config.yaml
model: "self-supervised audio encoder (BEST-RQ)"
codebook_size: 1024
hidden_act: "relu"
qk_norm: true
positions: "learned"
learning_rate: 0.0015
batch_size: 128
epochs: 57.7
warmup_steps: 880
Rows from block 3 of a small self-supervised audio encoder (BEST-RQ), named by matrix and row number. Rows with one number belong to one neuron. Each number is 128 + 24 x the weight over its row's rms, rounded and kept within 0 to 255. All counts start at 0. Numbers have three digits each.
After each neuron's rows are labels from the 100 clips, of 14976, where the neuron reaches its highest value: "top examples" is what is common among them. Only what is clearly more common there than usual is listed. The data: simulated sounds of rotating machines with and without faults. In brackets: how many of the 100.
# fc1: first MLP up (model.blocks.3.ff1.fc1.weight, 512x128), inputs 64-127
# fc2: first MLP down (model.blocks.3.ff1.fc2.weight, 128x512, transposed), outputs 64-127

fc1.47:136147129161157117103101128113133145143155140146148090143094159095125154117142154117152117102137153138147105124100115138102114145111142101139076124143094140117111166140119107169140117140146120
fc2.47:163109101120095093159122126118124133104166126154112126155104129137103140128129156107096111135123083137152138232117123130133163140097124173138148129153158132121137104122106153104164106122093166
top examples: text has "speed" (77); speed: medium (73); imbalance (38); compressor (35)

fc1.14:121133187127121129133113121110097094133120142128193108145143142116093117159154128152139133138105115107123124085111159138130113110146113151133149101139128101118130117095098128142143139164155143
fc2.14:155102128133144103158155152144128147108119146117123097101157128138091163130110111117113114094126125133087150130104143119144096176124138128134073160085102103113111152130142121125131128132093089
top examples: muffled (low-pass) (59); electric motor (37)

fc1.20:102132125099138118109143074151159108136169102116140150117157176110120147134102149138129089174154074120095162109147117106157144120167115111137116149123128149118104117120119134142147142117127128
fc2.20:100135146120141118127166104088155176130149091095152121109163134108081133113134116125112116107149138065140107100175134118147130095156088125071117151133103134124147153121103124147106154115162095
top examples: electric motor (77); speed: fast (65)

fc1.183:116128143082144155092131136152076153157133120147133132111139176126144082131135159160121155137110128120094127116155103140128145132099112104140124130168111100175087161142177179102142151108163134
fc2.183:116121151124115146124149104118170130146173098111111118121145149153150139153155138099089122170106194092125114103074077129150171119139125146144154148085121127130085133100116081109111114128120155
top examples: thin (high-pass) (41); compressor (36)

fc1.193:116144057122132124121137064160146152101119122159117126105184163119098131163142117103085097146103157120121114114113122104139166088095158173145128153126150149151109131111135161129173119130101132
fc2.193:141083079119153088140166102124157120150078124094124143169098147136137146143146107149179129098175149151140142125098154141146108127114125168142130146117112133089134090124128100132135091160134107
top examples: muffled (low-pass) (89); conveyor (35)

fc1.322:162141136117134160139072143106090115146114129148147164138147127091139129131111165162130112138130100087116135089162148124125053111170126114147152160102122080086120151127088138132143206139121150
fc2.322:140171168122091108117121123134125153093190116121129116152066098117105177105125179124166111096107104178114094101132139121130105119140127096110114143134095116119165119134122111128071090122135154
top examples: reverberation (66); text has "room" (66); text has "reverberant" (66); electric motor (36)

fc1.95:154112191117073119121156115119144168109151113162140106124165187128130169146104121118149099126129118100094113113104116102153165121154113157148101119116099128117102137151121143164151152120151146
fc2.95:134102146113157111152151138153105113092142085115133098109102098124155143094153137127103154135129097109102144192114117101134127125114156138130150100088108113118173124100136149140116093130103125
top examples: conveyor (71); rattle (33)

fc1.150:108133129106130144105112133142114123167118088129142118153133167126163153109177128119136104124109142107142098123154147089117132142162139130141105115124145100125083138137105171127158118144153077
fc2.150:168089103104138124132170142125150120135110135114113158142175129088170105117151132133145129109177139160139096162147145108133123149122125127115152095125112114160078131124164102113153138158121116
top examples: piston engine (54); clipping (31); text has "clipped" (30)

fc1.190:110150150089063124114078093141146147144158117132139135093190160128144103146146128085155140130104109086107135114139152116138157136110095101133122104143136144144097116139126148094156093075129129
fc2.190:127131164132118144155110153157162092115130137151136118196089093119115166125106143129131134128156141195143128163100117118102144173160131120117108169130135136122089089104118111132126155172126092
top examples: piston engine (51)

fc1.38:122170101074135173150131108136102109149145140142135154116175135141110107142144122140085167104118051121109136061134102108100110136127093104140114133134120107123090165157142164141144130088133103
fc2.38:125155154157113140117174162148166091110155138119105088125086086165150141150099127128092128162126158121125172112102109094107138138134159155111135099075145155116125126135114104137114144113138129
top examples: slowing down (61); pump (48)

fc1.68:137116115111085144136119141161106115114154129157144119131153179093149173113127117134147067107103131114108128089117123127121111149149124113135150164126073115101113162148141200133178118138100102
fc2.68:130103097092114143100111141119135126102126126116166130100113092137131109107186101095120096090133124146119150186130116130117168108131098189079130141104099123130132088124097122160133108108127107
top examples: electric motor (76)

fc1.258:105127146112128118126092080156089144127144146174133162122120169092159132146117151099098148129084148113126136081134124129122147134118142115156138145102146133081099119126140165103160097077108117
fc2.258:173114159110120143137097144122158143129136134150095139115123110161156110091162105108159139149151114155091147149173106128120128168108141141103118095163131093145144131126100126130105133096127137
top examples: reverberation (74); text has "room" (74); text has "reverberant" (74); conveyor (53)

fc1.154:142153157109098115030118126129106109137170143108132147095160158107146154163139134128141141123126078144101131104143141124127087121121085172135128155153114133157121116165128153133106129119114119
fc2.154:128112098130094070145108153114136121136079141096163140162084126127120165140142088129134116143129135138164145187117098117154147116129095178166165124089112104127153110124139113145126136141142127
top examples: quiet level (76); speeding up (64); conveyor (38)

fc1.473:148117176134124122142143124157141116103145138095163125119144129121129187141169165131149127152125092139149116125125162073124138117148097209149115145100088095116139145142121175116160147128098130
fc2.473:143088110148103116114142129145127086136149097091111134110112162083140081155154079065081164126121165094162147176095078126181141145165145147125126107133104118107113130089137136136121084091115108
top examples: bearing knock (71); electric motor (36)

fc1.250:089149169103115163125131108170131134160128125123172139155134119128127156161115100122138122125140096103102108128142149086084089120106110151166154145149101091108141178159089174087145146127138113
fc2.250:132107114115109104115163101137133185088107138109135110084144132175171158159138119136104117098168151126153096099078158126096144145106130151124102168145107135116121128118124107139136115127132110
top examples: bearing knock (54); clipping (32); text has "clipped" (32)

fc1.294:121151129116125120126110080146111126147122087116147157123140118136114153132123116128129126129166054068131107094123148104146109119157113103155102188129109106129126149140134162146149130137112136
fc2.294:117150145144106139134126114130172080107124147125136113165093081101096134142113154146139092100082156150115179189084122084119108096124133153150161154108080144123138086138153056117131110128122111
top examples: conveyor (100); speed: slow (91)

fc1.25:126167119152118132109095134094114152131121136145135141131171133110106144130101147149139114127127141107104125148165112079111103166145140131149154140143117113070157096137109111122119140123126128
fc2.25:126107093123122121148098154113094111176123144125126183129131108177137110103126130145117131150139073138177103183109090087130122136108139156106087110145144069158132107156110149151117122113136146
top examples: piston engine (65)

fc1.331:123116132125144131116105108139103122136150125088153135126150155110146130165166105119127093155124116093128111114101149109143088136124097153213136141143151093143093127133108112158160111096123124
fc2.331:131138113115095139163128135138115145123141129139087115092175123146143135107118121094134110104136106165140092126136144082147147119096091152125164150146120082133105104153108133185143143117095125
top examples: gearbox (40); turbine (35); imbalance (32)

fc1.485:083149134077105153126095116135085156137165147155133109124121183067108168110104111157130127126114127114107122086102123108151123149160115157166109133129102093133105112131128153167142156106116074
fc2.485:158128113097082105137127083109127189098125119158102126101103165158119099079111121114162131098176111146108134147154108142127129117120136115099111132179125101129134166129105139119115105111125168
top examples: state: faulty (95); rattle (52); grinding (50); piston engine (36)

fc1.62:151137164120140132092129137122120100136143106106124148165131152115177126147171142117153089162117129096125113067143171108091105128120118155151095129142131111109069143136122135106177110099093120
fc2.62:138144201140151118166110142151098113119166135135140058108096140118177135156116134164162119134118157070162100161149124108115159146141099138151157076128120124142126110131150117113116159101096112
top examples: piston engine (72)

fc1.382:112122138135125149110104122148104102179113123178170127158138121123153120137178120086118107124081140154088138114146135119091104148135138164184146136096131142094134158139103136114124106126133172
fc2.382:150050137123119147129152108159119145114125142147119127127082127159149168100138143135122159125164086154183095135158115170136130139115124097130175151147148128131096096114159118112098151136139114
top examples: text has "room" (60); text has "reverberant" (60); gearbox (50); clipping (41)

fc1.151:129116142131076109091087140140109100144097131114151111117136151125156109126151150133115158134142105148073137131161121143118128160114054147147114149117130100135091149162159086127158142116138065
fc2.151:084151155146153128107159131139141106171077087123111150153121108105133153095136100117150127156117097126168160164099142104137108112112144142103138107116140132103132162147123139138101136122136106
top examples: text has "speed" (84); speed: medium (82); compressor (49)

fc1.498:117150141132121157125139082152122097152094116101150157125134134083134122195120108127145097146163140096135143129102160100110090102138107172170133184156147148167145143156103113127137106144145111
fc2.498:137122130179094118159129134139130141135130134119124051156146103151155100141107122141165114137129090102124110138120131150143119076115125141105101146151101132116144176109128158127107097161159089
top examples: electric motor (55)

fc1.373:098124131117118164143112123134158115148094127128147108155128108124109157139142087101115136125073132095087145128103120132129133087155132154132110153108110086114144113128071152153180128115133116
fc2.373:133153119099082143154118100127110148126133130160150104132120098125111150112161135078140120136140103123120155183159097165115146135124154109105153170161109133109178125074170056119102097130125121
top examples: quiet level (65); speed: slow (63); turbine (37)

fc1.11:118090153100125095135118125122135147119193122156158094135138212126133116138151148127128102118089160120110097100130123133106158137116154096176135157140143129158097109136135137141103139136159129
fc2.11:118128139116160113102148136158114135103108114098141144122118124091127149156125155167069150146149109133133134136081100117112094103151106124179110173134137148148136150129124115090144129108124155
top examples: state: faulty (83); grinding (48); pump (41)

fc1.10:123157169104116159120094133097125139123130174134116133082129146124157149125099079125141160108129167102111140113120120137138086106168150121156133137169168126093147108118116155121164119093130130
fc2.10:136163133089117148143137175123131167124090130111100161088093097159101100149108115165134149104101112145170159145127109101171131141071137165153133141131073131118127112129131117137164162111093102
top examples: compressor (67); quiet level (61)

fc1.273:131131130123139132118132144144095120122111121166107115136116176081157121132080119146111070141122090127106074096119115091145110119135134146174152144123168137149075143118098131111136127159131100
fc2.273:120114115152100144108119147101157132085145125102121150131090120150140142128135088169155152130102136151147124203139111120115144095130131139097085104145137161179128059111136167089137130145176091
top examples: text has "room" (64); text has "reverberant" (64); muffled (low-pass) (52); fan (39)

fc1.112:097143135083108154118119109138073110126159115143150149123139124107127154160192114102140117126116140141087143133111137121142123123103129135169128101151112083136087149126145153130121090141148114
fc2.112:135142153139121107138129123127133070084169124143192133146135082140123118111124164149185137140120096151118147167107128148147131154080137139113164129116171114113138121147129113108123128121112188
top examples: thin (high-pass) (60); turbine (52); rattle (32)

fc1.481:149136134134133108130121127130128164115118096089167097158136151141146107155200093121124121138094111160127115123117157121090143133097097135145140122149184155142112083110124114141153104115150048
fc2.481:118177108083144125150159129125089109127152123156091116102158136117135112139120126136149136109122130148090121150098137088120132154132150166115122096131115129139149158086131165164139130075114127
top examples: state: faulty (91); thin (high-pass) (54); rattle (46); grinding (32)

fc1.283:138123136095127157136107088118151100161109134127134113149145127122139161121142108124108124104111119094155133147128094083082135171118079178120137130166140123127132127143086118139169094130126089
fc2.283:147123130155140110166110129145142096117095156106152130171086125124121141125119107167138146126111129142154175149139127166116118120134112121111124130129100119139109092146132080114101126155171116
top examples: slowing down (66); conveyor (54)

fc1.463:133121093114173138120106123109091091161093135111128123152146182094125094102164151140097159136115107106107168112140150149142102088098139114158102144152146144141126118118142140161139136147144122
fc2.463:142158097115115135151153152120130093150130152116120118190119115120155082143112081145109130156126150146169144139161138113129109135105120110111154119142117119123143130129101114154091159162117067
top examples: piston engine (66)

fc1.509:125185106124112126125118122131143109156149129115151126126156136087144134147117122122102108102118100139073101096128157128156141185121077133163129137129179131155115141141115081137189141123090083
fc2.509:145114100121091116129123146164122088171134089118112153131098149082145151146128118127146116124166088129158128149135117112168129136120131091150114129127135103148106175101148069103113106112113132
top examples: speed: fast (63); electric motor (50)

fc1.356:094095156091155111107124119163118142101094118132176133130146155089107110140150137150108135115092134094093117126133133090141131124122093145205110112145160087140112115152142119120178123128097137
fc2.356:166126143091123138140168090147098105146147124126140146141093104131116116153117132116108112130112187141104165046106164097122168106152116113128083105138163108134135160085110119125127139115126104
top examples: pump (65); air leak (33)

fc1.191:133167170130124116127093119142142096131108121113138089171146127108132092118132100148093089135100058141126142151135139099154117093106112157141170136151167114121134117146121131120155120090133079
fc2.191:136103085155132129139143098121120141141175116125118144122112074076113110137155144086117119157099207129181140083130125138115147115121141137100140119141126151179120140123114138133080113129109126
top examples: slowing down (76); pump (31)

fc1.100:129124140130138151111113136107160139099129139096154133127115143121107133127122151131128175139122131142057091117127127053123145146123143150133084155095095099126103097122144142153135119158128159
fc2.100:137144112095100106119113123106098128169126110156099133095175108126135102140117120125126105109160090132152126170119150182136151131120125131126160158144201138145181130105137124121112100086099133
top examples: text has "room" (61); text has "reverberant" (61); compressor (45); conveyor (44)

fc1.22:142165144127132156126091127126093143110170111104120092141127124161142147119155138113153076106125107123077136109159147133083135125135129177131145098116126116150158126143117170135151084111089150
fc2.22:129133119133149118135120162115118086184143133116135118129096109132129112118091124134156121162159122120220160121128118159151121114114094136124124154137167143110113116131137149112129154154128160
top examples: conveyor (59); bearing knock (54); text has "thin" (32)

fc1.494:135141122104137139108088121126135121145116138171131166139138124124123150124153146094124120153115090155090178119146118121063127130134131133171178171129138095130092109154114161083140140128132167
fc2.494:184085122136099130124133113118134129090097137147102139162121118141169167124122144139185128122152098178106127159180109153104141136091117131116148156148130099128122133137135173100127165123140142
top examples: muffled (low-pass) (45); clipping (28); text has "clipped" (28)

fc1.64:118144158103153133095148121119100146127112126155166122126125133118157139150121077147127121110095151119110097099123147104126053127132121126153120136179084126120117124145096118099160125148106110
fc2.64:123134083132132143152142149114104140107115146142131117144133121100090125087134110106165135113144162121148110171155139127136147171112120178097095140153116119146141071148131140131119132148111131
top examples: pump (37); compressor (32)

fc1.328:118178189090131173118100139139132115147131125158170134109114133084129126187151101165096142124098141094097163097137167110105126137135107113138134123113154106130127141119089102143142109124153124
fc2.328:082090161165107154103113125172115129144174098105114154119122138111119105165118093082075112130113101085132117109160084104163124176140123121138099134124122119141096137154099167152110113131145133
top examples: speed: slow (75); bearing knock (46); machine: compressor (36)

fc1.86:139147112141126105054125079128087142132079116159148113136126146085143148127161159099142087138143077117135116122152129112125129125115114143173115139138118095086089126133136144138137182150125140
fc2.86:123129133120088088144099137115139121144123136175138073122155109100134144139101082118135142151140112110131140135110095159134179116106112151114167148144091155130127134097146141128090136116144089
top examples: gearbox (48)

fc1.475:107162135138119102105049122117109089150101157145144095121191151106142097148142116116104137122147142143113152082111158088124104116153115172182139103117152117101077126149116120171151130142089150
fc2.475:152107153146128153136158132056105163143124128119105111151121160156153149130101071107122116114130167130154136162162118108141114120117092155110132131130119105121138144132094113138138113141105116
top examples: electric motor (50); rattle (32)

fc1.484:130146152137118134101145120150123129125095091128157162086131125123145099139161107136121100128094138136118163129125136116137073111159128121148160142149117107144105113166135141113152145116140116
fc2.484:106114102139101135144147095107166096132104088135125115127079105082106128120117105078128164099131107109128154180118082164141100140139147110126135131117160164124110116121133058131100119176172108
top examples: thin (high-pass) (37); air leak (36)

fc1.348:091199121135138141096102122136151116133125118127136092097177128103143126173125079114134131173097114121114147127142108148127129083132105178125130136094134149103146088128103139150165122110125121
fc2.348:130134118097155098164145136100116164132079188161132103095148120155103120114111136128157158102112159093117128143165079139110115165091109139150149145077132109142145147116105110183115157129155113
top examples: quiet level (81); electric motor (43)

fc1.242:125125100131144121122106101162093154115115121134166135096166136117094141139145142145123146130107155110097103094138122129141164095139110120117117169097103099159105142156125134091126140096125134
fc2.242:112122138112152143117132141112120121104126138135101104097165101147149133096158152119109118152131125146109144111112105139144123112113095132110148116127137111168100108108136055162131121136150139
top examples: text has "speed" (69); speed: medium (67); compressor (39); text has "muffled" (29)

fc1.269:153124146102158128125100091149107113128097115152159173098157162111095152117158142135113149102134067079122130106159123143120085125128123111139174144167141134128114132117134193115152105112144141
fc2.269:101180154094103127129120124119168112154065112132112139108150138170092112131126111157116120104140112143140096121137187113128109102144137162122137137144146085135119162135115148121124113112121128
top examples: pump (41); conveyor (39); clipping (28); text has "clipped" (27)

fc1.182:087144170130140123114104096110118134158156113092151148183124150136141120154136103128073082124116108116114155132136123125103105138135113098210129107117108133087134140131115118118157106079091134
fc2.182:114094157130126112100132121126123139159112116137137132090137112182134171151144155136172093121135084118113124144148190121132116125134122162105067101163096120140158132128138159124124140094114129
top examples: compressor (50); bearing knock (33)

fc1.422:147139139114090172090078111115129120131125090141141096120158160132129123145119107157105141155111086122122128107098127101089091118136123116181104105141105104150148112118127158113141118105088079
fc2.422:164115131119170124163144154115133179154109131162118135128118139121141126111131114094116118158122148153143147158105113074106143159104121166091157098146078119122156158086084119179092137146150155
top examples: speed: fast (69); thin (high-pass) (34); compressor (34)

fc1.285:127110143146141142088107119134096138103122068128173096166133147116153130116133161158144105124127094135150086097141134134111111132148149147153148148118102126155131098112123119078151145130124139
fc2.285:117180138164107169144152141126134093105174170120124128118108110115086127105130181106114113076137124117081153116166115107127147153128126138105146173122154124111135114113129093154086090150141146
top examples: gearbox (47)

fc1.364:065150141112108101101110141143150119178112117142140112141154174118140109160142118101112130122105090138074103128145131132126138113127119111170137155171129117153096135153128129103127102110143119
fc2.364:150130155117163150083167095145147134119143106091104179083084117126157140124145132134155143132125117149121108166104090107127094124155150095142123110114127131090111122110125150088148147105132141
top examples: pump (68)

fc1.358:078138127093126145130135144167090162139122116111128106100131155094157134189116130165111113124131125134122101091115137070158123107116099135177108120117128125139073104119111135133128135131155056
fc2.358:128108184123111117112112151175107133098162163140119112104120125134131143130114138151100174137125069126127133135138132128097164130105140115102121118158159148126129142117162153117124074096142148
top examples: speed: fast (68); electric motor (65)

fc1.16:135145124093107132120062107099105103169149129112167097177119139111137158117133115154138123160078116130147144126181124112103148106111121142123142118150180098112125084122153135105137133097127145
fc2.16:133134082114160148162141104128139121151125146110101139150155187141110107123119069111158183149140118115149123124141084141152099122127176100121143136123082135092132170125135141130141117168120095
top examples: slowing down (65); compressor (49)

fc1.489:116150075093092132118126074109143105151133115143111167104147113115156106142169107142130102123128104128116159104094144108114118147127097142191151173134182148114097107138150095138162174093141150
fc2.489:093115132134082135138103124120144124155094112138089118143165127137139119108133170090159167116141064156106110157141108117145139102103117143132171127126129111144124130153155106121137140130134127
top examples: slowing down (61); turbine (48); gearbox (45)

fc1.337:121119155116106113131112102114134144155172131133132105135132145089131141135134118118097136134111118115086137073116126074143132139120113168148115138123102115132102143144131122153139116145112116
fc2.337:108086146113174072159131146139130131088183119152113104172099147149148166124091098126091147161120113094132140146176084092115156147122123113120135110161113130159096121122136120107125151131123102
top examples: state: faulty (95); rattle (56); grinding (42)

fc1.237:105139105144125160157137125123135118138115145091156111145175167117131129117125084145119167088102143126144092081161122089107142148134142146110111085143112125115126106148083166143146125126161125
fc2.237:110126109090182114118140128138122151142140118123110143115124133145152091128142119118135124129167171104181120167081120170152134133134154170125136126168129134181111134115148089136148113153150099
top examples: muffled (low-pass) (37)

fc1.135:089149139145164144113102098086123160140150128179125143092190136121118115124144096107086107098095113096102091097092150106121129134119141115122097096170108126145133164113119196121149114147140143
fc2.135:114120133157111123153157156117152153113114108130114143145100110151124164089164164093162102122114121131152117186128124153140116171105155149109172130144108128119149111147157096100118119115142139
top examples: conveyor (75)

fc1.248:141090134107171108096126105117140166117144143114165127119167164109150116142158121155142134106119137102127110079084150123129145114137090116147121094170127173123152141138123135139163107157165116
fc2.248:121112157123185106112158118141169090119155131131126120126096107121111130096158129076125159131108138114151131138170176112152117116127112135076112102169109138145119107104151120152134106127112099
top examples: compressor (47); thin (high-pass) (37); rattle (36); grinding (33)

fc1.215:143129131099140131124098115100136168105122128135120128170169137118091160116114125142142138153122086113154139143116119138127154146112130157160063107165149137092136146117118109103137097105143131
fc2.215:083137145122078147092116093125134165133118126116113133107153148125109089138090137134134152103135124128089164105110137108101153082119129110149110125158123127139125131138148170100141147100151103
top examples: piston engine (68)

fc1.132:118151109113132109118140110141110138133157134117148115125191133129159161170144149085145106142141148132053098070132141122097108145140115165133124147098113152120120149142120157112143103158116137
fc2.132:160153129097171131123145119146148141097154124105160158113148088130159161127141116090089145132174134143134128126132118117132143121157104171129184154137157152108101099148133100132141107162135138
top examples: text has "speed" (83); speed: medium (80); pump (54)

fc1.5:137137148085101136126096121123125133141133121126153112138113164075165153157097123155124111141096072125094097136136150102096106113128117122160109129122120151140146136086116119098190119100107116
fc2.5:193127111114141200126117125125076154107117110144118122114148146133098107111124099100095143150159137147109114130105155119124103127135098146115152106151118120176159144121125128165111130170123128
top examples: conveyor (100)

fc1.434:127149151092119154099098142180127149146090083133124123146137172120158164166151130122047133126114070139110091133144115123129134133106097114145131140127158134156097121097120127108134142106150095
fc2.434:153138132168121184110136140111143165154165161098137147163105095138118038134123132136136111150105143126160142141110074135126098157110153101137089140138131161089139125130126131122136131124120115
top examples: gearbox (54); clipping (32); thin (high-pass) (32); text has "clipped" (32)

fc1.381:133125116108131153109108104166160109143142107112128152117136153092119129151151097122092129132126105105140153135076121090169113123122096149165102126164154156131104111116121120138161103108120089
fc2.381:160120138110162127112175097143107101110122161144129107112075120172149108109143165134153133142147148166100120146167165115128135153096140142118136125131152108127119138131084134122169154163061114
top examples: speed: fast (80); electric motor (60)

fc1.8:111128122156126115108137107150129122137108105110115119141130150155164118161145099123107128094132082149137117073150114126141110104101109157143158136133133159072125092147104157132138141138105109
fc2.8:159095104143112151144143157143150134155103114086153151114094133151151136127158117117170117113176134116145163152134135155176126111127130116147152146112071106109152143117113140080107100126146156
top examples: thin (high-pass) (73); fan (38); gearbox (37)

fc1.365:140099119143129120134104111146161113103107153139155119150183151114126142193186165126126141120110147096092115059108164114108143122140065109143146139096129111128130136121120126107203127152130143
fc2.365:135149130126128175123146141125161118114134100095116137104171077157115089138141184099106119137093075134136165103119131095157163096094122165097171093123152159145130114139142111170140138145123127
top examples: state: faulty (91); grinding (72)

fc1.450:085134127130138112129120120122070132135090176122132166119139111137148142164165167114102153118102147143058086093123118127125132079141135139121122127108068118133107150145174145111125142103118124
fc2.450:119145091124110159114134135096142135130122153113108141096150110184142097129148158102127118141138161105112133084111106146107153100098133127104136130070160134174142156111160111093131113111131108
top examples: text has "speed" (88); speed: medium (84)

fc1.189:130166129145106152125119127142101119119133100131127116124211148129088147127110124122108123097120110094128161092150171097129080088178135123163125141157179114112140123161141165098175121100126134
fc2.189:107135123154112188154157128118127146104111131086105139120151116170096161128119113112154100103124090164158114182155148111123123130084150186131092159126110096128134128101126136142136128131083165
top examples: quiet level (71); speed: fast (68); pump (58)

fc1.254:115166116148115109131119076133120127148169128121177097126135137100127097165137095115095120118076120128075140111107129102106154145109122114149156143119101133101134134127128135129180116127111120
fc2.254:119100116135102105149129131145103086136138126080147071163085153148123145135152125134146140102152143133127117091120140105137130146081148084192135130157133128149159149145116125109105113123071154
top examples: pump (42); gearbox (31)

fc1.341:134137147144100141110086122103104119087122084115138112149140150113175130131170124144110129116139098141118098135153145105105142111140133156149104157163100105116110102133148127109167141123093102
fc2.341:159128085131126098163097130135126086152117143154171133125114136084131101102167136088144139075118120147175177148131090090158120095103129134140157125136049095105152152114148122114120118092138153
top examples: gearbox (38)

fc1.31:137130117093149123091138091109101149130162130160160140110147124113091135133178154149124156136070142149079145089121122129124059122145152163195163122130152141100115147137129141076170096127111121
fc2.31:087099159137060156117143126165111109112082140143141101138136140143129077158122127119140150110146155113142155141143180153126114130128147143135146128119101131098104124134148103102116113137149101
top examples: speed: fast (62); gearbox (53)

fc1.228:130167175135159141074111111077119140141129110130156093135134140123126197131127099155115135118123125138119150149106123076138087120166114119151077099159100134086119118111135153134185107138131089
fc2.228:134148141113069148155131138109152127150097131155113154132145119128134111113092128126098140085182119137124154174151116104137125138116126165094135135111106124105146139102130128143145149136163112
top examples: speed: fast (86); compressor (72)

fc1.155:147121178131122098106064105152116111196095104138143109201134111105161102127132103112110095141111081131111127124111122119166139076129099121154121131152178103076104178161136093136132125080114104
fc2.155:115143140078156129136145078146082141144145130105123168144108116124120122116115130141097115178101171162183124144113130170124106093093159102147165139181163123151075137097140119125105122147136155
top examples: slowing down (78); compressor (46)

fc1.205:132109149130082141133138130120091125120097122119117107133160164130146120176150107118145156154094136074126153116114153113122125104145144137177121113173122124105110116152119198136200122118091124
fc2.205:167137104134147143129159116139106150104121153131115122162077112116128124069133127120179119110121129154134129123141116107124160136126157168117116129129124138091165100141125146117135117151093117
top examples: text has "room" (61); thin (high-pass) (39); grinding (39); gearbox (37)

fc1.272:114144153133121126070102094160124151132140119113140124132139125108118151134095091138082167182121084087105130138164127115104080110134117156169158145169107132125154158127100175132140092107098089
fc2.272:115132107161173096193143118108119086140097127095144127172117129158108122092102120105118141121175123143162110155122140106104154160119115179078126117106133101110162124149110149182128112127142140
top examples: bearing knock (46); grinding (43); conveyor (41)

fc1.507:124123104141109126125083098123103185126160129167131123131138117095116158168114124139084088143119109140076158098147149087095134144120143118170129160110124115107123094100101137120121139117151155
fc2.507:131107121132152146153139135109117154155077126130102146116119107156140125107152132138150127124136105139141103160141171133115111134107133124121123104114136105124168120143147152129142184119155129
top examples: gearbox (73); speed: fast (66)

fc1.292:127149112128159148095074095132103150111113124098187116140141153095096120158141114151145125139111109104132147107107143106129146109140075137172142139147126145135100117159136122120162126145156117
fc2.292:156108102134181095150124108099116127152127162107168099124120116134080091095089141128132102115102115181130113122109122101139160134133129180105110126144169123104164160149113201088139070115088137
top examples: quiet level (69); electric motor (45)

fc1.307:113128154106083100122113119146149097125173113150138140138162176122126135140143146124128137161121068118117137132075108077147168122135121163132142134160099148104093128107134148156139114141138116
fc2.307:130145149148136139158122133140131091150162119096108143101127104152084088118125138152121126111116174122146089114143125101126121109154152051128122125140134125150183114161089162131155126161130134
top examples: state: faulty (83); muffled (low-pass) (52); rattle (40); grinding (34)

fc1.24:111140100124127122127124136151130108151093160153141108143133172097123077130173142139070131111094159143091163129108127127126077142074085106159150146134118098151093122117140118149125106126129103
fc2.24:145133170143091109179132167157169085110127171141133087185113113129138167118095106160123122139110119104109136133132101112122125110132126098104121114125119103125138106123135119135097166130148113
top examples: state: faulty (92); air leak (45); grinding (44); rattle (39)

fc1.217:088174115128107152129113052149142114156146091124129148146156160138117103150126148084106118130092089082134161125082102102122109126140086155157145145162143143136128122162138139147128088107131095
fc2.217:128083120150100141158112078141134103100122113115132170161137143132114101113157115087159095112122126145151123148149129146135124123163138131054092133122134164108153125165106107150112108121133159
top examples: quiet level (95); piston engine (49)